{"train_examples": 97500, "norm": "layernorm", "mlp_ratio": 4, "eps": 1e-08, "grad_clip": 1.0}
Rows from block 3 of a small image classifier, named by matrix and row number. Rows with one number belong to one neuron. Each number is 128 + 32 x the weight over its row's rms, rounded and kept within 0 to 255. All counts start at 0. Numbers have three digits each. After the name is the row's rms in percent of the matrix's.
After each neuron's rows are labels from the 100 images, of 14976, where the neuron reaches its highest value: "top examples" is what is common among them. Only what is clearly more common there than usual is listed. The data: pictures of board games with random positions, seen at a slant.
# fc1: MLP up (model.blocks.3.mlp.fc1.weight, 512x128), inputs 64-127
# fc2: MLP down (model.blocks.3.mlp.fc2.weight, 128x512, transposed), outputs 64-127

fc1.25 036:134092145097179117109112065173120150100156166138108184128111174163110146156085143143180089093115184111124121115101096103159091129158118146067153106104168142140125076147142157081143147168121167
fc2.25 027:137115210118119145137111134116140117110153101112156110126113081107141071058118098160106173136123072121118149149143155166139126123156111133152165094152084199184102203117129107098131145127198169
top examples: nearly full; draughts

fc1.350 037:116166157082150087126106127067086183165155117111065100155107160105141137105112163163111179157151156152115127093118086172133109162167167078132153084095220128132153111107116070136082100201167175
fc2.350 031:070144111161120120117064122163125127099113111149114093130137116126095149148143142153121094113141124139150097100127124043188142141077122136130144176165166055064123139126148134139163161163049107
top examples: nearly full; digit grid; stones on a line grid

fc1.251 033:071169130125118121165138161133083122153133158187114115082111069158121149129136125074099111124184127133113146176140136162126092097086100159088112132085090152115095138165122106094080105154112115
fc2.251 025:145111131097138157170114164156137154159085083163191154155129105133175092118117168130103099152165147162122158100113091137179122163177091157087153156156168139126116154138084139118129161159193078
top examples: first side has more; nearly empty; draughts

fc1.377 039:125164098160087141167152098177169145093203134107089119167181153126166135086127186165155094109206072070124115086148172109091138137093102081108153143133082101152122171103185105091138100114153120
fc2.377 030:098116084164199187151141149132133097168114089167233125077157139089097108150102075130112156151128117148093112099106157100153149121144115147141216069108105056137100105124129117113143130079183115
top examples: first side has more; noughts and crosses

fc1.462 095:168078153087145105140146132100108156108092143054082119126113115100130126144122115117138136112157106116123141161125153111059106070146088097181201102107137178130147134167179131178135171067124116
fc2.462 107:083154204168124141131112141152165081138158137165151155111135100138103109119131096121115104127128146105131136091140107107175162169121183157091125109095140029095104135089137124072123053112129111
top examples: digit grid; more pieces: equal

fc1.450 037:161118112065151088125135069134114093121161111137112131110137172141133147190132146089125123155086110106092105176156170100122142142095182154091127195141080124125154140191125135113172068099162119
fc2.450 024:106102150137094141151124100086124084115132140069128091134139050130114153073148114174137149159165050120087092127167113139155128126113105129134204094156163166187104189097115094086150204131167156
top examples: draughts; nearly full; more pieces: equal

fc1.10 134:100148102113123194165144156131158098186160149161192125133108163171142208149133117158149125164167153136153173097122145115105114131209108152100136095174140074110102108152062152165122093073165051
fc2.10 147:098139102143111128145101128096129091113135123102091135143093118131128216123131153097119127110142140119136142154089109159126109103071155126175097152140148182157142178105191124116150147134094136
top examples: draughts; more pieces: equal

fc1.407 035:119120161108167149098170155096067151173103100106089146056162069104152148171082074141161166119128090132135134128123170147159193170097102153118096152098145127078130134132135137123096081111127135
fc2.407 019:078129075113133107177105150091154111137161090134158132167072181105153138155178126130168065147147226071161165153144095113122102146137175177109070180126114158083142075109179122190138070129154150
top examples: digit grid; nearly full; more pieces: equal

fc1.464 137:194100173043164134108126118147109184169098104122110139169102147100128060158127092121164126149175118034161139161120177107088169164152118125142157152100127099107095149088080134175132126117209109
fc2.464 111:141121195182053112167137141093167082085131095147157079104143098131157160116115159147133124119130115100172120109207119166162075086110108105137121103128103154165154120116189126083150124146088090
top examples: first side has more; stones on a line grid

fc1.51 036:157174192099102103135171146119093160171106079169183145080074157110150162148123106141093110124146115133106089088137155087140108138209138129182105178160151160085096087112094100098096088147121123
fc2.51 027:135167203146072096096110127084108110092126145107044125137083128123103109093163173114101098143137131089151117133132097166082127124120189107152083170086140150134109168115146098143163132152097174
top examples: nearly full; first side has more; stones on a line grid

fc1.467 033:176149124142138112074144103117151104106092144165131154089170163144110140133124086076180095095167140084074172159172114106145100109110133143110141173107115093082088165167165144115094149150154192
fc2.467 018:190090163074108105107087135157173112135156074083124101080100123163156148151102113138171152138113074165164102159130153156164153099095157112150160092131103103118139111078130138110113195137105139
top examples: filled: nearly empty; digit grid; noughts and crosses; more pieces: equal

fc1.367 110:144077127111149112144149141092079151132084127093103130137134131115141147140107099131173164158171096119110160153132170124067135073172036116144186118112109163161109122152141130190110181058121114
fc2.367 095:104169229166115142113091118144157084108176129165132141129126092130112139126135139134118098107119132099125123126149098131161138175102218131118117115085119048093113156096143096062144044146098128
top examples: digit grid; nearly empty; more pieces: equal

fc1.316 096:155094126104117128120120139103110168115076119075084098130115134093145124148121122137132155137140095108133150164137167147052124066143065112154211092134115175164131126194153141212119182082140110
fc2.316 080:082159196168119138121119144140158080136166125166153148132123110137126132137140125121128114113116151104119127120148101128153154158121183141107105116106143019087106158095148109061133063130121119
top examples: nearly empty; more pieces: equal; digit grid

fc1.40 179:126139120130102024156101100148088153155123116152061062127092130143131053144140102107144082104124154152079138127115163143093134110139124119104121152124128100131142144136084125151127091149170205
fc2.40 134:084128121132116207072130161146166035159106122138176146135136118133153174117089109141145135134188098141136110137095166159155167162144104121109132096122153043046119111106137060116122090154108099
top examples: more pieces: equal; nearly empty; noughts and crosses

fc1.237 096:160076115129158128115166148109113179103093123104110104131165075066148123135106144137141186144124090092120143133125156089088118095174086141140205092128122163156123089115140157195099174082136145
fc2.237 158:095153179131111147136079108153160061125157100147116146137106123165124132143140135110143097108149143096118127141142108163115133179082188101125100143099132037081103186111161089103159064160122138
top examples: nearly empty; more pieces: equal

fc1.105 035:128138132088150177158087106138100131149158102177117130183140133150160092170142094150196055119086157156090154131097089184070149102036152149126157156159121152178157128076140106060115130175153134
fc2.105 021:108085172110161121134141175146119137121114131123160106092157075103162072129171090130126102175168054143143152189145093134166116135108113162162157087154097208188114164112136150101090196205151115
top examples: nearly full; draughts

fc1.235 104:136078135082142136111146108085095172135074143074085095153130127083115148131107127120150133134162086096115147148137162133045121083135069090152198115124114179167145119168156137182134157084114125
fc2.235 109:089169210164139134120118141151170088130163129174148174115135106133096106115129099118115124137120143105134123109143108105175174178115174152096135101095150028112109132077135125081129057113144112
top examples: digit grid

fc1.11 218:145160139131151062115125126126110171192140192147110169102116145158073062127137120144126102139108168140081132080145142092128179165130128168143132166127163101115132117095020152113111081097125159
fc2.11 164:173086046138112181131123107114151133109082096090193118119117173101167123153111111080166139120138092255085143125208125167169108116124148094124080134089115181154113134114170098080154170151156090
top examples: noughts and crosses; second side has more

fc1.380 035:149175072143152135146125098086127187093185136159159076179160163101122106112082107154162129171104070133083148179135120111133168102110169097119181153091195134112141168088151088130103138082137117
fc2.380 019:072124108169122116148091178188145152162125113182151110164114092098111099161171120152083136141169133146171153100145153035138169101138046179148148132140157130068080125169145122137180120131034158
top examples: discs in an upright rack; more pieces: equal

fc1.175 032:151141070113062161106140139089122148127125157109142140115106181150102125132185119124093070069094191091142178077104097177122096077108183127152168112108138116101121118154140108088103142199122141
fc2.175 017:181098138168108117117089140131167134089079130128204145125084116146106085137090127140075127170114060093092158106125094121167076125182080083141133063140155085094081095120112130103132156138141152
top examples: digit grid; second side has more; nearly full

fc1.383 033:133148194164171104075076141129111104172069102147141119124142166100133156112107127125092138176156153161138101094095113124104103133140125115098176135109218118109123154000164117157124137159121115
fc2.383 025:120134153161118148101175088119150085063110132124117101132140125103086174116176111144164124150101096148182136045111067110125128122117140116173160132125162126094116118249121117144121154155170168
top examples: discs in an upright rack; more pieces: equal

fc1.403 112:152088131107128109119146145099077146118069124109087121117126115081143134124134101139137163156155103102111156131125161124084167079162068127172185090117095139159127129214142149206126151089119118
fc2.403 094:093153178153113142123084116133175068112170111152142141137132116137129149154123136128134101102134127117126105121143105157135137174092208117106108124103129040095124150093166097079147043147095137
top examples: nearly empty; more pieces: equal; digit grid; game: noughts and crosses

fc1.17 103:146077140115125141109149117082089162113074155066068115142125133105127125139103120129162150143154103124133161139139176102044116069124068113168205117133114171138146102155161147194138159064131127
fc2.17 099:089162217151125140122104135154165092127167129165143163116135103137112118131126105127119104128124134089124126100140102129169165189109179150104123110095146020098105149088133108078139050128124119
top examples: digit grid; more pieces: equal

fc1.321 038:159140143092116150158163111167138155151121179107160173128102097161088114183101079154182103088134120144099157153127152137149116107149171145109104171140136165154075143157117166101142144138109087
fc2.321 027:112104184107105140099086127097109119091094084101126117122132040124127073081166129120099124135119114095125122152158139130122085078138091094158171087141164149165125150111157145064136180166138179
top examples: draughts; nearly full; more pieces: equal

fc1.7 042:089103131152134152062117145137097108151082163163144137159164082127094145141106137107118193121095098105141108085147172120116135108181118179141139092161104127080166138102086123110108095138125141
fc2.7 032:163129158140105136151062128111111134091128141131047097125123102168155109110099163087110126108161109083128132179139093162101100148078187096131053160125136185150154169121145090137139109178131153
top examples: nearly full; stones on a line grid

fc1.190 036:148117137169109174166120100146140139126084144165173122167143133143131133164139127153135089121127180144105112090167125119150080139109135092114174164088113052130077186119114179185173111109144083
fc2.190 025:111095169117129084139093114116082159125101140071068154085168129091150126119098121103136128101095090098113129174157109173153125107094123142153148145075097200118127130119131060102156105177098171
top examples: draughts; nearly full; more pieces: equal

fc1.274 037:125106140081172129128117145142151091113171154178105114138084164157163159121167087144165129121179188134163195102120117153158141177127146093168085160158166116168066125085089085158082071155180093
fc2.274 027:143084174156127135142141122132125144142123090094099117090102111077142098101094171139131168146114061093111108140130139166129093101127117155173135125078138222174154180112158080085124213168135168
top examples: draughts; more pieces: equal

fc1.414 035:105153099088103118152080179135088151100177119171117153148110141105126086118146133180110102140160125133101151105094093136077131105173167109157163096127155163159146159037103158159148170162153179
fc2.414 036:138101131121168162107122155187150112125146120122212062115149137102131056121103158109131105120157127202101141098103154097165120130147085161081192108169106119122137128169135137090085154087146116
top examples: discs in an upright rack; more pieces: equal

fc1.65 105:209083151044145121128115132148112174127097140110133107178121166121146115114141110134172146151148093068170160165123148114059149114149079124118186125130126107120126121133114131193137134098144098
fc2.65 102:161167194150115118141142124128131126135150125160194134080135098146119129120123164173095120132101146105183109052196098120222133138129168181116118112192131119133148116120079136059127048127109072
top examples: first side has more; nearly full; stones on a line grid

fc1.504 036:108079085117139104165098157169168105155139101111112068153118136127098123098103122111099080075191115093098181101123113149108116111064156139168167082126126072154079096162148156108144099160156099
fc2.504 020:130094106118179151109175135170183130135148075102211138125129116080160100098105077127110177132166073189092094113099165071144096138138110177106171128112094075088157112100103134114131122097156096
top examples: noughts and crosses; more pieces: equal

fc1.416 037:115161101127084136137074092183171098098184166117096084104108177127084112133138145145187116142136136102131145077165133174160079138109164165129159185131157058161149107103169097136114135096161096
fc2.416 021:121078092130147115098128129140140123133080135091151101084152029125128168102094156119137192129107116128148103091170107137143178148112133178174223107170184167121113113116156101114151116153141177
top examples: noughts and crosses; first side has more

fc1.74 035:135098102136071182140143132159122101136160073142191119143073155150158145181102142062111163089159174149103160117096149133139105117136109101091135196153115099122134179150109166084098088120133163
fc2.74 022:136110119162171119071174136105124157150070131096128104158110104118111082067104165147077163120089106149153071122136108192131113158094121152179199102126150187154100157116132060120151185174100144
top examples: draughts; nearly full; more pieces: equal

fc1.446 038:160115132080195107053151137196123094101072094163095162085102069126080154137081078120106138189132098123115136127117113115164158112160167161134079115163119105146165109127101164158076079136112138
fc2.446 026:100164158134080120143120132131086131163132111097062126148126117140166145103117191107118086106130107071148145148160095173097147134089162098166076190132117197104130158107151072137115118186096155
top examples: nearly full; stones on a line grid

fc1.236 034:077147080095100177193085181108092109100126164110104048159132114133124077162151168155146134128129096149092111181124104109159106078103122164150116106100081146104172172080109159120153106143100126
fc2.236 026:161091106105141164150125095152116154161107134141219085129141134106163086113156117164120153109171168196104140109096128103177137126178111136148175118135089071157089145138105156083082170095187119
top examples: digit grid

fc1.378 109:135097137111130133124141129105099140139059113099081123138124115099147139123107098128164177153135102111126148132138184137058129083166049091128200109108124139165145112183128141193134149069126108
fc2.378 112:113174241146116133109086121142168079112173117146118129124127092149130130117134156133120099116123139087132106143154086156150145180096228132120116118089108081082108172096155085072142061160120144
top examples: digit grid; nearly empty; more pieces: equal

fc1.355 123:201103142045147125108126132107113164137104126100090096162123167127144089128104107120176163150171108064146175130130183113043125127163083116153173115101118119120115127110088134202108139072159098
fc2.355 093:115148203170096131132145134091173087138127108173199118109133089124134136143144118133126074107129139138150117085171107141179139134104131143108129089156142090145139098167133131086137088134111085
top examples: first side has more; nearly full; stones on a line grid

fc1.60 036:127076153118083139111148104174155116109166087146125106156152129127126102114133094110157088087119161167099130144097135165133130076083172150131164125165132080163129105050174160116118097109090110
fc2.60 021:113096109132143206179137114166123107157152104161210141114158120088135105124097063154126156152149106183115172119086175107159122147160131180152173144121135066122130175155078138148137186112157103
top examples: first side has more; nearly empty; draughts

fc1.64 040:092165169121124115061182179150090131130107109145119131124166094078149138106092132158119158165118156150118113122119165115129147122192081137157134152168109125101163088122080087147106125089162135
fc2.64 055:114167127135086105119097099111132098118135132118119146167094155183144152135124167099128086102147158079132134161144101188107118142092199111118009163113118114067114163130149111159142079140126159
top examples: nearly full; first side has more; stones on a line grid

fc1.348 049:121095108154134132151079127124139069079165104138124047130154108147205089153111189133145069128152146112121145108138110148135064125079081118099145087123088101146149124123117144131109155069131103
fc2.348 036:171109121128216183133099105148116160155123135096234111095128147158138111152162028148145142123143110173140112080083167145160161119199106158100165131097104122098098142192134111107100100104168107
top examples: first side has more; nearly empty; draughts

fc1.262 033:089177124135144089111119110106090086179086167090160172075128159148063141175097154121141088109135117139106119099104102126156092096157191151178172105105152144098143147102144100163125157189144090
fc2.262 023:191089147120141155145170120147161143072144077107100126130123078112137128064107140129132125165104097156138100143111156167144146138185112139112185094173088125151099134165133127133125201168172107
top examples: second side has more; digit grid

fc1.15 034:126079110123135163148158124132147167094101092153129183113134094155100177079148087159070160155118171162111113133130079148080161156109139147082102165140110120091169127096120134166180158175152112
fc2.15 016:094059143113080140157100144132167151154155069128092130086139122126171060125154146078101081103166135137172113137125209111158154136127117167133131084137140137108116174171140081153139104076180138
top examples: discs in an upright rack; more pieces: equal

fc1.242 036:119092106153155087164126133149116131197164156088129103101120167135088164125131110092168069128081135086110151176140118111138158157125162135078112122147124082142089175084160181142087131148117156
fc2.242 021:097099097147149192088168160142167139081126067104179100106156106104173112116121170124129147170127112196139161135153112120128103155188121157146211093159076130162106169127162127107125151102168071
top examples: draughts; more pieces: equal

fc1.382 112:161094123066128155141141115106106155139081130108124099180121137115156157142131124128199115149159131075168179164110168129023113093149071088128202138117132122137122118175148136186145136087138099
fc2.382 161:156155202157149099135134130134139140132148143151169150082143092142094102103136139155071121128069143114152091087161080112221135152126195201122116121162129137137139120109068141054114060142134110
top examples: first side has more; nearly full; stones on a line grid

fc1.69 036:107142159137102131133160167153133098096093148181154109111182100143159092132109083146137111165136122178078158143103173092117139176151073108139127120104112115083074150116117083178085140071168144
fc2.69 022:157147137084106092125071114118139146115131136076119101128121096125147104161130102160080076121087111088133123175129085149124102152142183111155068210118129129183130152117133075159103165124081146
top examples: nearly full

fc1.313 092:138080130098153107113165148118112170109104122110105112114159106093133123103100138169143174120115090088125146147109168095103084083175068159165204099132105174172145098141145136184099172060123146
fc2.313 144:092152187136103145131068117142162068134150109140132139135105114163124135143136134113138104112154147101120129151142107163104133174096187097129090148098133031068104184107159099113161059154135142
top examples: more pieces: equal; nearly empty

fc1.26 037:108089142149161123135185169143146128127091177177059106150149071093116128112168090121119122170098092146125164138134117091155186161160102102161114134078102164080087134083074166168128095151170146
fc2.26 026:137195147131069098102088110087095123090112109144092103181086145153177114164141191083148103120096155094117127189162104163108134150068165101144061177117098132153126175160194123130159131136073175
top examples: nearly full; more pieces: equal; draughts

fc1.80 037:146087096160149101140079102141148110184137184174121133145101202101149139174157102082121088153083181100119118112145173175101129145094201180134165128135181077169105149143171168128094084143155118
fc2.80 034:139098216138121118133129140115148108078119095075138086112108056121153134103125120139106164140168048136125120108145133147121111098162109110139195108142099206157106176122115108076117179172148132
top examples: draughts

fc1.135 043:137133185133121143189076144123139079076158104081183081141101107147194157147102128134103095097189129145110122118107148186093103165063152150151178107156146098178136138100157143144146136156132120
fc2.135 034:144126141141184119118145165201168163150123085152186156111139159139135165125142108125103092109142126144154116126097119069108156158172084183077106121089086140046070085224095101137092102129167140
top examples: digit grid; more pieces: equal

fc1.70 050:109116109071158134115141107222136091106173106106135108160116192171101067115138162081158094090151169113131194135119142158076124181078192131085137143122096079118089137117105156098131075117142097
fc2.70 037:125087162146149127117150161127119055105105119099148112107164063072146135102101112171101174147130062170077105121156137161162121102161117148187226102148153156148160163120157105087098178156127149
top examples: digit grid; more pieces: equal

fc1.372 175:162156143124148059120127137128108177182147160145101167103104132160105067130141113123131117133114168148068150070145136078130175161113129174149118152126168107119139121093041165133103070084119164
fc2.372 138:167083045147117175130124105110160122099077099100183128134110163115168133149121112089167146120160101255093147124207126174167105124125146085129079140099110156146109139121177091073152166154164099
top examples: noughts and crosses; second side has more

fc1.319 032:105160122139143101133090101141168175145118177133096084125163090152134132162165180134079154160134113141143064103072083087159105155162168130082087160078157117141081188082116136164083154117104102
fc2.319 018:144195124141113089111163112099187130156168099111130151200084138095128075117158081083147156150167105112099157079116117140189118123166144190151112128143074088148090103129143132138159149090130136
top examples: stones on a line grid; more pieces: equal

fc1.101 100:141065155095115138161104113085097163125081136084091110147125113085116130140139113111154147152166096108134152177121154115053126074112064087136213092123118169154119113164162149181120160076106131
fc2.101 074:099149187176129149130137142145168088144142122170179141114129093133106128103138103129114120118108140129118127086141115114207137161118166163113133090114123071094110120100137123058113048129126123
top examples: discs in an upright rack; more pieces: equal

fc1.123 038:099167106094094162150078158190167124100172124118135166107081121110114134163119139092179131079137162098087164149133116155106136105114143131115120163143116074096090167142099109146168129111178166
fc2.123 032:126096160167152135130172111131107119127094133091123110118165037098145146058089158171111149133156086146083081137156158141152107105146119149134213072117121157167166118108125110089091189154113194
top examples: nearly full; digit grid; more pieces: equal

fc1.373 065:147116130113158138113135116140101146197125114134175123105083166172095141147090094112148112149154171118107171102143134108122130152201128144104129154113158073119106151150067165176078066052144076
fc2.373 077:122117125129118115123115111118119118112125126073082112118121119104136159098116165117108149120131079103121110153140098166130092117104155122159111137108140229180157178115199083105148163187105157
top examples: draughts

fc1.426 203:128159130140158033128128109115089149137142182136098178119099123151044026131147118122120111128099159141075129124126128117123175152105145148168114161124175122137124132098074142120125091123088204
fc2.426 183:113107107149109202105131144143172031137106097130170111129141150133174176117088106115136137115179088141127109128154151177158131136134141109116107100064117071077122137148192048081133116178159096
top examples: second side has more; noughts and crosses

fc1.417 181:138151138117148062137118107099085158154141219141099198136116130146053062135160117113111104124082170130110138135120133106120166158106169142137118192132190134145142122077069149140123091122098179
fc2.417 127:107089111150121202110121149131184012124105095123185109132138128120165131097080118125132142131182075162114121126154147170158118127127109111130126076088126074097116141161192057059139125154124111
top examples: second side has more; noughts and crosses

fc1.136 031:156095152122165138122130167093132150065194115131162113069093099167132115170134121072178171087118129175131121181069133101159074107142174172135161124171128090120082152131105100122191166121103124
fc2.136 018:153109128130131147124130176121094094115139166161152119119113063125104080133131099170140111090116201131085134096111152109174119090148065109151154115164162106155117146188093200121148192142135147
top examples: discs in an upright rack; more pieces: equal

fc1.211 055:104107132111119143148162153129102116174122119180141137141109152167089120169115119147173125109122155122161166079129122128142112141191092147090119163137158079126111152178065136185111063015137096
fc2.211 058:146112162152132109105113134119131133090122102091068141109123099107145139090130133114095151127134073097125125160138095163123092110111184136173121117085124216170147167089156107083127187171098146
top examples: draughts

fc1.290 042:098144130082104173153113140098100093157130105160141066176159162141126112158113194166132064099178098137094177106092148129093095080117132146138169109122089111177117153097138127095087141143114149
fc2.290 031:127125149107187173140122175155172096168115096114184091107112103102128093100158074124110126131191117189101117123124143090163101129173101165097152106170128123166090154165121142091086172117203090
top examples: discs in an upright rack; more pieces: equal

fc1.304 035:148140068164149076106152177123147115141079209177132112157148106161081176078108114108120125149143111142108080122089162104144144115202083099107140141125131159118084130104130144106121176145133098
fc2.304 023:085154114162094108139120115102143139089143154119114110114088163186188150131104169096093131088156122085177102177159134163119119135142143077171093189165085139134093176127133119146155165137122160
top examples: nearly full; stones on a line grid

fc1.50 110:132074124115146132133151118105112150147071150065078134157106114106139128123109119123182134142148091121133151137122182131042112106135072105147192114116147169144126131164153156203138161089122114
fc2.50 078:101168200162149141129105132136184096120164120159172162115133097118107129116146089137105117123123146109139111082140111117186150167133193148111134101096138042109114128086125119067120049126140114
top examples: digit grid; more pieces: equal

fc1.145 093:160090159119119126129142121107093159130066143049069130135134124077130118137126140113150139129129090127142158140109170135055124082136079108126234111112145199165135130164143161193123162087143128
fc2.145 075:089163218149103141128093121152160071135167124169138154127132106158117130118120118111125117114129147112127120118140104142155144163108179140122096129094140022079111151117151111068143049128122119
top examples: nearly empty; more pieces: equal; digit grid

fc1.31 090:142101126113158100121151111114113162105058136094083142138151097063120113134141124121121166142119071097126145137127150103088135085173063113141225081143137199158133109135146131206098181065110138
fc2.31 144:096154184146091141137086119158165070129158104152119134140104106164128115141120142110144100108158139101122134136147109162124126178097180109123090145098109026066100177110162085112159060151134139
top examples: nearly empty; more pieces: equal

fc1.327 049:098160119096168150123127153178122137178143141158141151130128094129122129132070114155160177175117169147093104085130177115160136152226117155115132114174101113087120149153116102144084090089154092
fc2.327 059:134134153134102120110091095115097130096131130086065112143121127113137124114129161110108114101117101088131108168171107202109117101086209093148083169114119210150135162103163068105129158204105145
top examples: nearly full; stones on a line grid

fc1.137 040:149099092105128161182118137178086121086169112107136085139071091121137103118124166090160095081131093097132178085166105073081097168074175102136106176097160139169115116084138129144119113148160115
fc2.137 021:106115131137183149098153124102134101126101108119182058111151061153114084121124118111094113144175093155099092097139163132129112141133113169097190103135122116210156090114138175095083179103141073
top examples: discs in an upright rack; more pieces: equal

fc1.292 115:238100154058126127097117133132103181129106123107127148150096170111104106124139123111156148128164100066164162152144153119016169107166078127129184095111121097123118122135105113202133136077130104
fc2.292 133:148152214168111124146150115118154101134144125175199111093144075140139141135110133167105088114112133094178100081187120140204127136108148160102133107176134098130158114139121112072114047135112075
top examples: first side has more; nearly full; stones on a line grid

fc1.54 094:154079118081126121142117127082091148095081122054071124149134129098135140134117116113144150152158095108113158163150156108071151102154067125158210095135118182140141107164153145188118199084108127
fc2.54 110:084171210147111135125097127152154067131163128164136156126116114143113128144131115117125112112137134102133135112143109130149141168111187140120102130092139025084110148093167094081138038140132117
top examples: nearly empty; more pieces: equal; digit grid

fc1.34 125:149102142080160107122149105116111146156095147122127156164098102137105119159147066139191139155155111083152155186091174115035182110182102114129194130133164092118103095130130121226120127102167118
fc2.34 129:166172154156103101147092130130131158117150137147123092081113154153124105119146180119083113118094181134154123086177061120207115115104178172130056149128117198160139131150100160050137098130118115
top examples: first side has more; stones on a line grid

fc1.33 154:123174151128119030144108150122104157191156160147071153100097106167118064134134128127121099139121171140074162091118160085126154152128100153127130160123163113121143111112047160127120085055114174
fc2.33 120:154082066125133182113115110099163096104069087113198132135125149118156136155132098092174148137156108197102138140183123171174119143138157092132097130114125116115093147123150099111141136164174091
top examples: second side has more; discs in an upright rack

fc1.419 033:089136081138096154169108123108160174146164068110141126149154198129127086182122182104182108126103093169165120125176101145133089119130135064126197090174082104091172133130103159163084106135095122
fc2.419 018:118112163167186108169123126176087140123161083174107090145111144062090125077167098177107109104114143118067081143120111167130076091167147172173143143142124100160122137121079053057091192106169091
top examples: noughts and crosses; more pieces: equal

fc1.228 034:132087101117074166091124098092095109147162128107171144110098151111099066127100099099173096095187157112133109167126142124168055118103077119093140122186127117136111126178175162127100105090170083
fc2.228 018:142142093147167082111150132114102109063138116127135189163136163180127131111122093186163119168167123083092086150112088148156127149151099134177121091039141104096149137098148139125141126148104157
top examples: draughts; more pieces: equal

fc1.454 142:139149167135134059141130148112109169164158144153069153098089130159086071134143135121120093136117171138088164088119141090123185147115097169146117180119155104110138114102062145131114073041115163
fc2.454 136:145090048144135186116126112114172096111059086104185127130126170111163124157114101096160165125167091235096144126195122176160124132140128083124091125099112109126104147140183093093148144161169108
top examples: second side has more; draughts

fc1.390 120:152089129102150127108137127120092172142082119095105128119117124120134141127124109121179176155145092123126152148144196126041148098156064117151177114115099139145128108154154133185121148060109127
fc2.390 123:102167231148115140108089125146168092111171119151130134114127087139114105118146149137109091099124131088133116132151081156160156199091218126117130116097112094101118161070151101073143076155155122
top examples: digit grid; more pieces: equal

fc1.147 119:119107137094117117154114133091103133114136108100086069148105100108151137133132135136173115152191108093137167144132157113057113064114058088124187100136127151159149122168146155182143156052087128
fc2.147 101:108155160146151133114129147127186109143136112164188133122138116125123115123143094128107115125110140149107113103129093123188162162144148163090144078105117076090101106107123133080114091118143133
top examples: nearly empty; more pieces: equal